A small model that predicts nearness at each pixel, trained from scratch.
Model: 13.3M parameters, encoder arch convnext, encoder norm layernorm, encoder moe top_k, encoder patch size [2, 2], encoder depths [5, 5, 5], decoder activation elu.
Rows from block 4 of the decoder of a small model that predicts nearness at each pixel, named by matrix and row number. Rows with one number belong to one channel. Each number is 500 + 25 x the weight over its row's rms, rounded and kept within 0 to 999. All counts start at 0. Numbers have three digits each.
After each channel's rows are labels from the 100 images, of 14848, where the channel reaches its highest value: "strongest on" is what is common among them; "peak on" is the class under the peak. Only what is clearly more common there than usual is listed. The data: small renderings of single solids in any pose. In brackets: how many of the 100.
# convs0: first 3x3 conv (decoder.decb.0.1.convs.0.weight, 144x144x3x3, each kernel summed), inputs 0-143
# convs1: second 3x3 conv (decoder.decb.0.1.convs.1.weight, 144x144x3x3, transposed, each kernel summed), outputs 0-143

convs0.119:512530520502484496464499484495502515504517496529483511557523521500501521487510490479504492516514470511490502503494501507520486499513531557512480534445521499431509501501497477494533464492537554551481492469535504495499493438540508478485474522499508452499501520525464518526503519527505500489478497489517488510478517523582535491475487506535464502465524471515533463510508515507545488446493513475529497549463533489536470505510543501495520
convs1.119:498490470529484503496526555491488483526531499491472523447473571485451499493506465534477481476463559517509509531518476514474464492497512477507515474536496491555517540525500525509486501471503475454512507492493451535530514507483492477525512478547501500494533537523487477522498506524467488494502504501468497518480486502493506460477470507483544496554494506484490526498483511514475519519478493521530517452489495495480485541467496560544479
strongest on: jack (48); cog (26)
peak on: solid (86)

convs0.58:496514499524519525548506514470500510490536475509499464501554535524479481548528474511563499516497538458479510512484486521508506506488528506516542482498488487522495509457511506491512515512468519521527498545480546515482512512499489505480524522528494579494488500487500501516514469480491489530498451469516451502543498505535544485497495480494550499504467469507510491467488524461487554507492499541455507523563543510520505521486494472510472
convs1.58:468466521506513473472482515550458513502450488507522499481466446500520498453476515522485496493495489506523453512520531450476480485561508512430478492506500524511487488507459542542471498535527455489486497500486507503514505505481478483490534469495488505527506481532485502478470518505482482445489494490496551504521526504477488470493494485490488515513548496475518475502470499519467464483504495454510478495446482518455501464465525544497495
strongest on: chain link (45)
peak on: solid (75)

convs0.39:505500493524490465435464516481510517521512507475513486529512443469483529506513524473459505528481447502480510512514475499480501510493511514505419500473531481456525503502506459499510498505553553520506519480512510484487519472500479540536491485461500455486534508500516490545492519524503515494544506555519512505489475468479545499506486475509466541494492496525496469550519516498535480430490508473495478514468499516513482470493502486478491
convs1.39:499493499499479512496496511526496471533491539506535491456487505500503475474482456543519504450492546507477483509521508528494514476516521469505509520507500527533484495510471513550489489477456476479505484512454475513519478508464483445489540512520530525505496469493515519481500449456488492520480503472443496464480538525504482508533533499507492413528539530471484522475480486513462528532519516505514499504511478511505526547542453487510504
strongest on: jack (62)
peak on: solid (89)

convs0.4:500523494609498516530522484519521522520515498508497468492523516515495471520499518522527503497496488497502515499509485475560488526530498500529516468564497512457521556479523478499509505525492522508504487512470520506491512541488521521540530516500482509501509493485540495493531482481552489516478484507470517516476505534507530522436476520485504506577490473521481491454493501508492547455533496515506502552498472507481484511496500511494547
convs1.4:488457495450475467468469480476503503506464468514532522497481512483502554465501512490497514526487515538512457545503519515510481543503502523475493541449501496510500453548483520492512502514521507507481523506546522526502493451521494530466537501516520493496492534496478467467497530511467499439515521431476500484527461468512496444518523521508489509464483491465532472510507491508511495537498505489557517532505478504495520489484525491523476
strongest on: jack (63)
peak on: solid (77)

convs0.5:468484477485525503496489490489464484491477476450542464498490478488509472520509455545440498488527559465450491480447526498480526485469504494477470482476476484541476491480489492479481487476505461503488514493473495456506447500489519473486481495495501503513499467486478524461441519499475494542475485462474454498459525509502545507481509493503483478486491465490484528495462479483474481477495484523469545511527495509473502462462477486492470
convs1.5:516488474526460472472467487459532488513524525523465495497508523549467498482500511455526521496502457521549469523536492492502449481479491487540537494524525494453508482484494516480525499496479507527503486510524488536503500461484449505557504506481505520487500512510528478495545494505503505489467504493486518533525435450451497493508445489530475489518470503497516452471520539525486499528472505457478448515513499494497475508488512503464517
strongest on: spring (25)
peak on: solid (73)

convs0.24:477495509513451480510466500473470518571517488518560499526474479534498533474489474520471505485480518492482492495473492495497473458472474473506542510506459508459490455492464511510513448499517521501470501477553519482502495516522494543491527490505501491501480502519492502505513539510488497482539510528493494492504491471555509489484466470537568530546487502503481473456469479505455537535435492483490509507510511486485512540503502480488525
convs1.24:526505465498529515504505480488537483467516510494486492506523460476528490507538516461538497481537453468499530463553478498473537510478529487504439471499526483493487498464541496493497505482483492508509488500470533492492493495486519471515439516494485516516479474505509515497478481482508556499479471521502504470534501515453465517517541512462415467453497490497514488520518515500513457488498496519456503456495499518519485449524474491470472
strongest on: pyramid (29)
peak on: solid (95)

convs0.103:490469515498507483486505544488479508560533517524503460464492503525476543512472467507534503519448532517544477508493526528508492499494588578461494539511521510555469489491526503536484520509460505467526509507480488473492493469463483524501527492456478531523506490526537488480495483522472486513475525549498527469518480502499485487501527489513510503554504492499517509483508496512489516510513536468526483501506524527515489516461498498505463
convs1.103:510536478478517506519501439485541480430478476481509505525508488474499473519531511485483493485541506471435551477504486525514510478477431470516476454517471493456512513449497494471500497482532492525481507513505519494494470507488493499523459507526504462494498489462487497505492528499498495512527483472516467534495506477531504521505486502482480499437460480524451510522492516501478472485468461513450527509497489486490518455535474463487501
strongest on: chain link (33); disc (31)
peak on: solid (99)

convs0.10:491485478516502470551482451483512494522522505531508504511469516484510539468458465533504461456471515504514513526517490460476501507470494538512493536484514513555506480484473525519527489487538510488529548490509523473472510541510517503502459524514455498508509457509504503508477483465446496547480509483501540484535502522499490505453477478516457522501496473510514475533522547514507510472436501454512507484460536510470478494530515516503480
convs1.10:482552479504493537512506523476517513535476521500513488490532510496450439513494521489482521520514500522517498494527495525500504496506514524509505492489501461506484508513515453452517529469450486497534478463476460530499539503486497514450498459456485526507471518494479519508528503476541504494496518581524504487443470523481505522510540505473526504517523516517447498491517454483501519478565535525486521460531479484522484500524502485475506
strongest on: jack (59)
peak on: solid (90)

convs0.13:476482477506483477489491489498512477523477479475496477486509474493470487480513488484421478475528483466493501489475510504489503492484473517502438486494520482485474488480491391493489461489482482506478497496467527494486483468477501487475488501479518416496460487486496501484478458513472504487500512490476466467426499484505539480535489473451444484510490494508506499492490471448474522492481485496460520515481493497477500470481489480500504
convs1.13:535533479509512517495534481472535496482537536522477520519516546516493520503509524507550515507505485527542504505531470522523487499483517492547547498534476498505518540547511558481509556455531495486535502519539495518493504499520517522545481512531486537509526553487500506535556544488536506504493547521510494520530456517515475521519513549543513495499478508519469508529516532494527505525513496515548503479515502517515499520511486501499526
strongest on: spring (51)
peak on: solid (83)

convs0.94:483515513503483517529497542491468526488546507534503511492510528523504517517485508501464510505471529519528499525486540489509477526468525533485427512500514507536489488466500430524498465524509517520480514471507503515511492506505521545477518489494507434491517466556535480483454496513477512517509443512484483434458508502466548488455474494501482510527477482473566511477479502477489525498502501482473506520476520496507493520498542505486496
convs1.94:515502487514539528502509459498528510481476502497488513517494501449510471502521476497520476482511541482440513486504483526493526463486478482483522471535461490493539538521497520493508535486519494496516499487492488482497468501487509490511495534516483528471489521451467509548510531462504511492509561506515472522497483483541471487536532529514532496488483501556436538545509498498505505504523459525512542485508508506507506456557436452517517
strongest on: chain link (27)
peak on: solid (97)

convs0.40:524495486537519479487493509491475470516503431484485453478474506471475507515511523584488485519491533452459523478492482526487458534492507500501513476533501483567486499490533481481478516496486528486505524508503525472481481446512490492506496506473518534476562520465525468486497465513475513512476497517464501503462497478483489477517500511495522508545449516505481519476514500504496528508500521528469486525539546527465498477493450499519472
convs1.40:487520469516504492526520461473513509486525501500501520497501529538494550488498566420519486497496458516519519505528498458500510501523505511515450495510521501442510516502505526476507501498537509495481511473517515494495546502499480520491480483539464459531417535531506503511509554523518496464506482460515524506529453479480483495476496517476456517472490481505525474500476482507496482468479460479501507479455522482537512471490522487498534
strongest on: torus (29)
peak on: solid (93)

convs0.132:486508570520487489503507480502481516524504550524531500532509501505500509481481476525484473490506481514491491502494536482529526505487483535486465469495479489494555507511479494477495439520513482527481421494543524508501511480526503596502490520492474462515496514511457522527490495484485497509500510554525503513529532514546489494461496508500526558464522489558513530528513504517497499485513518497519511539447498489506496509490490464513525
convs1.132:504502450482474513513477500465487484500543520524499483513518526554476502541505482491512520481513505469537488465474492510508502465486531480492537515461502510518491490483545503495506519497487547519525494489483510512516460552500474489468529517494511520467481513507546472478524478478518506515489437480525506499514469501511502492503478468511474463492477472475500480458438480514467550502496511503422469475532485487507462542444506470475494
strongest on: cog (47); torus (29)
peak on: solid (61)

convs0.63:470454498507449482445455519494505472526498443489521484503490513494498477473505496509462490516483476523509490494478510507491454537496538510477500482565479509496499488463531490502483497568512486506505471478504551514517476508561499557471507490482508490505498465492471463537478535493459498519481454507522511465542503512462510472485471451503512527519476489516496474476497479549488483488483524505480471498496543512466482513466493505482494
convs1.63:515544522514506536540556467492451513520495535532505514495483517503471530495483517498480469495508541479478495527504459499522499502474465462510508500505499530519509511520492459487495513437479524520490512481514422505472519507474490470530493512513492528451509558496487526504508516514535494473504490529458481496437506499481466514505482501514492465499457503508514531525460541517551518486490490513490513484532475491547540512492528482534516
strongest on: torus (28); jack (25)
peak on: solid (74)

convs0.139:478489567491487488519487459489491499545484532538511463535497476510498506466473495514486478471503502506474483493486538488546520501489497525496457488476476505478522499506477475468496449520495468523491414498527508505510497483512483592479512525491478461509470499480454536504501472484489481495500522551494473493496537489552529516484487506506481537445540488531499527510518504502505488490489508483513503532456493476498502495504492472501545
convs1.139:515506448516464505498493515465493498472546527500487499511509532537455509526520469497514522474498493495532492479475479501494486454477531479519531495463487488509506489489528533492513531481497540523540490472497505507497468513512491505487516494505497511488519516517527478501508497471510512507505459518515534494526457517486487464481473468526471486507468487484497458450450484528467554500492512514437465445508483483490442570463489471447513
strongest on: cog (28)
peak on: solid (93)

convs0.56:518518488490503466514489485460534509520477477480511541482491509472457503485489433524502498515507510518525472513499530501489474514549493500477505500464466552504518454501459479522511471499488530482518569480485518502514531469484549501478524509513503462515524515483419486511509520494507461495539529489480487536490481498488502527483467459511490519456538511517487467522495517489478461449514500502506524481497534534542494493501491554514480
convs1.56:513475497515521523466524535530468513494513454464487471513533480523495512536494540475464518525486439471502559491499470480465510529454513547532494498511513461487506524457579481442489515480505508503501492505480514498472522497492448517520450502490482508489518502498514480513499482514537519486481455518516499517492482476487527482502516535450516522524516492507515502486517534510564521493480494503465500516501494451507529467482529501493489
strongest on: jack (26)
peak on: solid (79)

convs0.84:503501490502484497502467495490503497480530503517530504519514520537490508507533474498583497511477530485497502487459490503503502483478489519533520487505485487506502465445526501499514462489495524519501466511492548507492472512495507512490497514515530546473498493524499477503502487504481534505502471465498494500573482499466565461519492508504508480480489475525491496482491520489475538568468501545463521494612524505496510499490529451469506
convs1.84:492486508484545496477499485520485505509454502479509496495486472482504496512456515517421506509506515511488475505511521516497487525533489524425505527489505511502476498506471484516482485558496460474489495503505469473518492514496482502501531475480499484522503494491477536466485491473482439484464503497520536546456505505528495508491507465476519546497512506478528495490497486518479458443496516425501494537427489512469472483476467548529499
strongest on: chain link (31); capsule (27)
peak on: solid (97)

convs0.9:508491488505527509503507513493490509505541541513524469497500513511487537524504463553510463511497530490538498486483527516455503524474543554476457551503518490599489518472508506511464508513479484480502468496507514488492480486507461492465489495500475495504501451524545531481482502502457481515456509536497506469517495496531498494489531471523511465525507500505542462479500520522499467497466527478514498539518542492522500525507506480511429
convs1.9:511487486489525537505484454527536490482459465500488503518516456441512454498501477481505499496474493485426585464488477505479507474498506471472500437507466503480517516494505508477491516472523493514520514528464508481503445516492491495511475510495501504454496494455478485509491523483498526504494535491487490503492511495490477468505529521491506506475511473500450536497529499500495514496533451509486520494474490492470527426544449473514510
strongest on: torus (27)
peak on: solid (73)